Weights of a small CTC image transcriber.
Model: 64-pixel images, arch vit, norm rmsnorm, activation geglu, patch size [4, 4], layers 12, width 192.
Data: trained on short English words printed on busy colour backdrops, 90422 training examples, 17.1 epochs.
Rows from block 8 of a small CTC image transcriber, named by matrix and row number. Rows with one number belong to one neuron. Each number is 128 + 24 x the weight over its row's rms, rounded and kept within 0 to 255. All counts start at 0. Numbers have three digits each.
Before each neuron's rows are labels from the 100 images, of 14976, where the neuron reaches its largest size: "strongest on" is what is common among them; "lies over" is the class under the peak. Only what is clearly more common there than usual is listed. The data: short English words printed on busy colour backdrops.
# gate: MLP gate (model.blocks.8.mlp.gate.weight, 512x192), inputs 64-127
# fc1: MLP up (model.blocks.8.mlp.fc1.weight, 512x192), inputs 64-127
# fc2: MLP down (model.blocks.8.mlp.fc2.weight, 192x512, transposed), outputs 64-127

strongest on: the letter a
lies over: letter a
gate.88:133149161127121026150138092102177101103165118105111103087183124104119136147142153160122157143135148148137192149110132099096162112131120146109104150125123133139167134132126172122112134116122129
fc1.88:117136121141121138116161112152114102188123116156098117078117111140164111130138139136152095099147152122102126180149107129099161148111097161138121120167095133134169105106074120120114113171124119
fc2.88:153147123092116148095122092122105115145110124125127131126109127138086084099127120136093140074148135143145135108129103133128137090087085125120105156110116091124136127092090119132137155152165166

strongest on: the letter u; the letter l; the letter p; word: pull
lies over: letter u
gate.73:106108156118104180172163113100128157145095118088140146146120116147099164103118140086105165160118119125153124132120126143101169145114100128148140159119152168103132126099140083139154145144114105
fc1.73:098136092156173107124146107079137122131131163142156130134142137131132077138109117165167151131165130138115084130099122105131131106106129142112105083104111116142116143158144145150128135123117116
fc2.73:135123124117160123117105123133172135142116131171141164101138136129124159178161101124151101127158114165104117101121140149157113101115133094070073117116162115158094086111153125143129149166154128

strongest on: the letter w; the letter l; the letter h; word: wheel
lies over: letter w
gate.415:127125170138122179129124109113129121123140136121113123138087136109128166139109147137107128157123163122107133117108146112122130144098150138120132115100167090146133118116138139129129098068192131
fc1.415:141090095104112129166151138164158132148073088120104145120168123151129139105151105116102095129123118130130102144130106122106123158142157123142140153130087156114137135173145104113087150124076142
fc2.415:157095104106140103148151087133125133114122176091135154121087102107142132120167099113151099141106116126138089156166155127149101130150114155133142119128190167150158149098141102117118097168111124

strongest on: the letter e; the letter b
lies over: letter e
gate.229:135121127095140140162139107132150116116145153105101158162138099100095111135137128069116094146112106130099133129136126104147132109098152134055117139160082100143113125107144119122109130113127083
fc1.229:075146137154175108121087124098135119132172122138178155173121102153142131131168122160147128122114100125101129151132127123181180164146075098146104122146130112123142144118114119165122126144168112
fc2.229:132113069139109128152097131126082144098171115068120147078150166121121121135103162147143097102148174111119097111140123156117114114136138142146160166134126162108149101166116156113098122087131111

strongest on: small letters; the letter t
lies over: letter t
gate.150:134158145152115137110107144140089150145118096135139112126110116169083120126116097097107108130145121114174110161156131183130146144172143125116136182125123126148148128149162101126101117118135153
fc1.150:123107156108171111123125133146156116161131126098142139105156158132136147147138165125147113137132148125072178081110113121159110094111149097124145131163081144103131126113089127085159140141127142
fc2.150:111137110144135103111106168109113124115151133095196124118117118148174136148168103067128123127122120117101103129122133148141129134129107118071117199097151104113140124151158161121153109114135107

strongest on: capitals; the letter a
lies over: letter a
gate.36:098113111112121144195185105118094141139143119093126116126116103169116107105155132136121122097126112143148138082116124165086138126105122134116166108150118141153130123140130137119113116122101152
fc1.36:078105103121125090149098116113148114127127104138148114127150139101128147134111173140135155117159113129095131114123144121132113132087105142077142159144105150118121129131095145134117152095117123
fc2.36:149098135186155173085190134163120140106121118127127127116160131166139146173067090182089142128130119116142111116071128105123080170147131098171126139157117139090132136155095133114073124183109126

strongest on: the letter n; the letter d; the letter m
lies over: letter n
gate.470:167159150127095129146139131156111162134088125147156127088096126089135160106148085089101146106190137124093100144140146123128152137113081131125117161105124109120139174162153141167148118135147143
fc1.470:102141132140139121138111107127167078121146135123083115172139142119132093137153147103166122175068130134138124155139094196086133098106143132156123114076125122114112090101146109097108148098129098
fc2.470:088130177155140117102142157115128163176115157135093140159086145173112142126102139140127158090123106090101128139183131134115151107119119138132112105132126126170112121106080117135081105116126104

strongest on: the letter a
lies over: letter a
gate.251:106107126132119138121146111127112162077115144123115138080119102139112094149166106166130123109107129116126167099111117105140146114168098100086121130122141137145123142111122125133117145111119145
fc1.251:178118109129167125157075121179113165103110128098140127150131120138132145118094105123160166119136147153128114155130149117126130107148152107130141083125146136135132164115116175098086070133113125
fc2.251:114122173120148108120141108165139110099138094152099151091109178131110169106102145103115141117123136103122102111146146131149151091127112109155176128128145116119148116126105127137133103082120151

strongest on: capitals; the letter n; the letter d
lies over: letter n
gate.154:144109136140085098147123148120132187154153198062120107132110104107106109095175132139163130142114116082118136121112119112095143149159134115110139121135073158105147183141108129161141181157148149
fc1.154:105149139119117141118121145138147105079139062165095100112094124133113141153101132163134161144146134135162147150120109123141112103164105141120139137101127136162172110129158140123117079077104125
fc2.154:118123148161107112093166102114125114131141144156115107149109162115137139132124106112137085145122137108090110103141131147135120138071123139080143097180145135124111161101069132118095140150094149

strongest on: capitals; the letter w; the letter m
lies over: letter m
gate.240:159175126126151085163149130106163135122110139134092089130129093141147146122140102128130139069138161164128135110134138132137131134118129103098121159134156106092166104153148088127114185166149158
fc1.240:114121080151141123132099108152142128127107136139153115143110106118134145154183091117111134074106155119128102115130113141137175108100132096087150109185177134126103104106126105188123167141172167
fc2.240:128118087137116142096131132132119069119126134141175099138113146113144187134115145127143135140155129170120175125135111178095135127120162142118120150124126097064155141144098158124114100131135102